From a checkpoint of a small class-conditioned image flow-matching model.
Training: adamw at rate 0.0018, 13500 steps, batches of 256.
Rows from block 4 of a small class-conditioned image flow-matching model, named by matrix and row number. Rows with one number belong to one channel. Each number is 500 + 25 x the weight over its row's rms, rounded and kept within 0 to 999. All counts start at 0. Numbers have three digits each.
Before each channel's rows are labels from the 100 images, of 14848 (inputs lightly noised), where the channel reaches its highest value: "lies over" is the class under the peak. Only what is clearly more common there than usual is listed. The data: made-up waving flags.
# convs0: first 3x3 conv (model.mid.0.convs.0.weight, 256x256x3x3, each kernel summed), inputs 86-171
# convs1: second 3x3 conv (model.mid.0.convs.1.weight, 256x256x3x3, transposed, each kernel summed), outputs 86-171

lies over: emblem
convs0.119:508510490498507494448461485497513549527492507481489534523523529520484520541500509465462493523497533466506523496491493526471477515546509521488491535474494511468492471484483537495511501528471482462476501437515498491475481480508520521533577545503509493499519475
convs1.119:439502538504503510535524479483506487487521522514473512491492521484535511468527493516478500495495452510472487458492507490525518478449516476499541469546511507504462479483490476503500506481499496502504479535477522490487518465526539547484459475491507473521516538

lies over: emblem
convs0.64:485488457507497481505521518479505425474504491501500468463519469488487497467493498491502490489500543483490481507450479466473490527528499479489504516499504511482502466476474505512502494499464460511516508534453464508417479504528512490507468561463530488515494487
convs1.64:525522486497524516463518524463442546520493464516485521488485490528507505504499473511477473542494461504490496515496495522492498466462514482500495454492480515524490527489490503538445504503512500504471488509477520481448515440445480510464504489507484503521487483

lies over: emblem
convs0.186:520482495485437490537503467518503534510553514534496522501514492509509508493476517530555502510485448523527483478496502531511505528557462525501524491415455460461522488502460449495519516449498474484504485495499465457501508488537515494485501508508524546517506480
convs1.186:489518527528484494486522529497505467510468490459513466522488520473490528504536481487464473537477544510456544510461502472479472451466519465475528469519491496497524482523556509528515492511487540476481460508458511531495543494521500529503521511530510479504484489

lies over: flag
convs0.201:466502471502481465468481481465480504507527504504497490500478497493503493461481534521475508516481446560496499459514505512475451497449490493529510483532474486509526486472462477489512486485489481502478444477515493509448527507523531469531563522482560493539540484
convs1.201:468500523500487485494504512545509464493509473470526480460488481496529481498532490475525540473501532447494520479472539544506522488521518493471465483490523518518484500533549503498529517530519557501492535498477478523568490508513481514531487499516451506483483485

lies over: emblem
convs0.1:448467479539485502497466506483517480495493501474453500494520506519509511485511472508514505488476458448502471494456478495524493469563536506502492494481544489516437469523516504501497531474526532518536505513538483545488457563492492534507467528474471496502493487
convs1.1:494538518540508521500480505536497516479508532546509499534479423508523493490478526468491522424473486466495523468513510490475460512499462469430524525470500465540504540468514498440424530513447512506472514478495474487499513481502493503522514499509530506508514528

lies over: backdrop
convs0.32:503497483506513490478496498514521471508538518493472468513499492476481494505501497509500530429518467438514522484498537458483520541504547528532480525524484536504441498513507511496528442529484507526503547472518542535511475484480529500447519515507466542473519497
convs1.32:529508534473495541506511511454473509504465509520504510516500476507504509518473459469497508492496490469473487519532501497488470499492458493463504497489561479532533549517507519537510460470502546547456465476464433426521516489476506500474458467483475497512474483

lies over: backdrop
convs0.24:490513522474498482468518499471510499477487503495503477501505487487517485505500448489476508514423476476510487484516496474459483502491524447518457476508518537489493487502480458494450542499472530509507512479508531495473534478484526489475507493544546528494533488
convs1.24:481455484494482505463472482459485518514499478482498516518468474519497473507516480507519497528518460494531505498533542510565517447460447531528512507441495454506485533478488494519508521528523492481531442521519530524521513513514536535489500534488514505490525489

lies over: emblem
convs0.59:486525480462477517520493437488461514515530498515500498498534501524515519491494483513494495467476460505529484490445470493481468498541432504463546531487499502498494495526523497455466536526535494494492474513507474496473437520522539475509525504506516509509513557
convs1.59:465561517454475501502508505529514487465493460471537488456494503479506512464515488502491526504520546513513487520509521527496487507513554475489497468530511549529515530474455474512495468533544500495522560500491472514499554473486458510512492478533544501520495502

lies over: emblem
convs0.211:498484506512514533503489517458519479523519510492468517531516483520503522513500446516488499497493445459499508497436487492425501480510466521476483468503477523506512490518462458512512506500478497486509495492529502515482488472504515536460468509520504510470493524
convs1.211:520491516515460526492519492509506492482468490483506493441520489477512486510512520484526469486497560499509499517489474522536506521471468437458491518526536464466476455518488498488500430450497461532450475476487496473529492523469493476476510478496477477484468469

lies over: emblem
convs0.177:503456496549479447485486497479463456518522504463480518506517516530478507525500515502540497513484461520502499473502520487502507477496495464457513539491433503497501488483473457491498534480536521498522470503508502436509484493499497512536527496455446512477456469
convs1.177:476520512489495455480490517475540512513504527519523497495497481499457525489517472492481507521443490484489523537488455507472483485476536526482504491498558526492529517516512536525504484537486511484488502469524462552482489505487482496489483506517540495524533533

lies over: emblem
convs0.171:503530470462473482496490496477517532521535531528502530471525524498534496510480497521490528505526508496470495536498502481528501467522492484482490499486480477490535451492483495531547447487474512512490516511502491498492489557496522499504486551522529507551498525
convs1.171:517462499484503523508489478524468489477527465444491490489496509464485489445513503505531457482466534500530506475505553491499479490510551526528523504514516548555474525520493514477520560509517531469484518497490495550533522509518492488532525485527520516508503512

lies over: emblem
convs0.78:498471623551511488522479500495476503486520519467478517492512504494495463508494507500498517517503486507485492486507493501509481499508484519493529486488517495520498476499490488482512491509506506489489494486562500494489500545490497506534503506478506511486538482
convs1.78:494498442465505526486451512473444515516486508517499498502507511521482489485496492517504485493493498476489534466495486484499439500508523519527453460505482524494492509484515500537451518481495516501467503525435504497491480465453476509492502504497513469502432456

lies over: emblem
convs0.169:544504506567513410499520528493508495496521492517517508507492515498508511473489491457491516514454456559507501485486462482483497500475497527500496456532475507484572495510503479501500487502518472464520469502533471485519504527491513504517507501462488508501459506
convs1.169:502510504500471534481472452495495475503477534491467475495506496494479463486485502524543447475491539486503548470473472485482454555522503479499510480516532515539459510517479536511524533475517554472495507514507500510495457506495456470486514509478503472482497485

lies over: flag
convs0.47:483568471487464503503477476462496552508481507541497504496504511493504507487473484523501547487500461476521516485497486496503513452413434473470533486462495511542507552556511484505482497497531537537478458543521470469516461503498521491500486497519518495512527554
convs1.47:505439484521530534510506530538511427485501516462574480526530489478547491477509511514526467511517537520529498540495523496508479568535496516492473529575568506471487468502537483512540522512515482487499552484485489522492506515536511493524504489505512505517522520

lies over: emblem
convs0.109:488471500478460485472496495509481497520491479478479469492487471477473508509500486447471478509479485507500496439490478443513487483436505537501479485502454494481493448480491493472501462549479514498505466511537487496482468504477496512515499527544537569504470505
convs1.109:490503487429486510474477480473483484539535507506502537525510509504514494508478453491494478458487454441477480466493489477472480504481560495526509491491501521505522539522515506504498516540538508514510478514513485498517502512478483484467467483497520506493498514

lies over: backdrop
convs0.19:500448496512501504497514485509523492493519492453434509506483494514504504518498526488448526482500470579539508507513504484481510525525522479437458532531505500478483490504447516490491458499483481512497542452498499521465492472495503489456500478533502517458512450
convs1.19:514489510517468504484485511470494503497484520528484523511539522503500505523500462495542534499547475520524492555517511518522527467463483508548478487484515494536507502533521510509519480494535518570466464495516466473545536543474478533473499507492500526511495506

lies over: backdrop
convs0.61:454489555500493485483512502491530509508514525486505501555518478501470508521498465482473512493435474467475483471525487481471459515487554516533473525507476577522471500486520455475483484503493509483507510499500506489476489496460502528505485505502499505462515485
convs1.61:515531500448467521473483495468520515526545508551515532537527524526539530558508435484521444457494430462474494468500487500475473462503499506528537502483507477517510502519507523495520513517532480503519488498523486493507486514491498505462479510513539512526521544

lies over: backdrop
convs0.222:509485459502538489507501511495459418466530517499502486504497465491463473518557508525506460464484510514455455453485479499498469506513520518523481507482507491484527524490477525492504495479452476521535488541508519494457530493478513521478501477492513532469499508
convs1.222:532543507449488469482491516518493516492485491481507522522490521504532520499486424446480539460507446471517475507519464451494483459475488490503518514529514517515512500526544523518489492526517513517506512501498493469544544497472503532498472499496499509509466468

lies over: flag
convs0.103:494467486477529541503486516504522458474481488503495495480522502480530496478499497526522513479520548448517487538482549514544543493549533457460555530500497469469416477482562470492516528515490543520514495510508473514532460544508466465489499498469442522510491519
convs1.103:508522509460469481458510487485498530506487509505530480498490497497464504488505487482439508524449443458494477456496494467480465478501515535512516513551479489555571526514489517497511510512504497513512512515503451537493467471495490532528490512506527461510504514

lies over: backdrop
convs0.230:502502537535504428489514484531488467505519474501508493476491486503508504499475514478491479485517515519479497488504491507485491505504417433437467463501482502556545501487470482508504514462461500511470452436540475490473517495514515518508499534452509501477497470
convs1.230:523507463515482509476498498426505497516484517533500510530489511490469515470504490567539511510507474547536471528522495509501516468465488543544481497497517457499504450490513483516478507518492511458545460508516552502468499491466510492485510490526486513487487484

lies over: flag
convs0.86:501496508486523493538471507511523516546513513526493512540517519509500526560539516499482497468536503495510497514503492497487487495495497458508513510520530523515486508505490506480491493483486436499503488479454508431477522505469470525521511477464488555479491459
convs1.86:496516479502497494510484498496536537525477610479520502549514484511505535467494465529516513511477497517515510497515504495521510496511495495475479469485461497498538493481484486519499505495477507469511503511462492520485507503516511506511521488493503460514539539

lies over: flag
convs0.239:475466504475505457474529450477510527522508495507496499512505517521532506498483500485496458483500477473517479437538474495489457465489477482522502481453501530484499527539482532478484535495506534488477476474541491472495526504460528511467545478512513517493519482
convs1.239:488513491486511507477501526493529464502529485484515517500505515517454529505543449529496545534463495493478530490477504502531476499507459482506442496579521492474528493498513484548544459528509494443564505525499550524480490518505522487505478491545505514489489499

lies over: emblem
convs0.196:498494515539445402539514532491478466500539477490495500486479515507487515503520519497502514532493509615514484517495463483503480506494485530558507495472505472472531496470499534507494537446491478477511465493502549478495573484553504474497531495526532478527531461
convs1.196:471459545514475461433516519543530496501482526508481480498482445506523517480516474502511507431498482502513533502518506468501543508478513480447489468490441497551551505508498445473498480505481495522479494470513471514523519484445513511515488505512484507499531493

lies over: backdrop
convs0.57:488518505476513471474476531487496503506506508518546526519539502506535503512529458459462475466434465481484473433490492453474514510518557504483488484525456509474502507474500472482441494514477508486506508493501499502497481489507502534517533484552502543492488481
convs1.57:492492498442447546483482496453463479509457422478484482456455486477478457498456464509528449474544486481509492507479494496514479470459503498526533502499538535495525527510523510501507530484542485501501419507501495483515468516473520533463477500485510484469484485

lies over: emblem
convs0.112:449448538556541481472454502492449492522516507495555499510508507502483519512527518504516493486486511478504541497530541530474482475454489496542501516525490502506482496487530536456505516527443481530492469488501502501481504534466478483543494493479479487479460477
convs1.112:519534521501535527552502488489463519501487486520464507479510482464501484484472464523528447499461516486499502452452441487493495542503501522463507465495522522493484458476454506529466491472528522461477546515491526477487505466513490514471490493508497455505457492

lies over: backdrop
convs0.253:499512481497510517466523499525485498513496530512500516497499483508491505522491505489495543507485492477520494483514482475532488502509485506475490508520533484511493497498503530491478483522502519496497495471509526532495480505467477517491526444487494486507466487
convs1.253:521494485516515516547486511466519454521497471493495493559502517521522536487494495533489484503529473473511498524508481479516477511452528447548498465523504546481489513478461508538503485485484506460513480506482542478475535504518525565523491506486525498492528512

lies over: emblem
convs0.95:495514488520491502484475463467528502555495560498498462526514490508490519529503488512516493489493536476519524511504468517519477482501506483509472488535485524489493479480476514500526485509476443468488517502505505518454516487515490503500531529516508476506514462
convs1.95:517485530505522548538533520508491504439489462546472516449485475517528506489510516496502497487502509509502465488511486511505513503499510484490542483485505498519513514514486511494495496471460506499502478508505473490475473500444511498503457456472495504514432467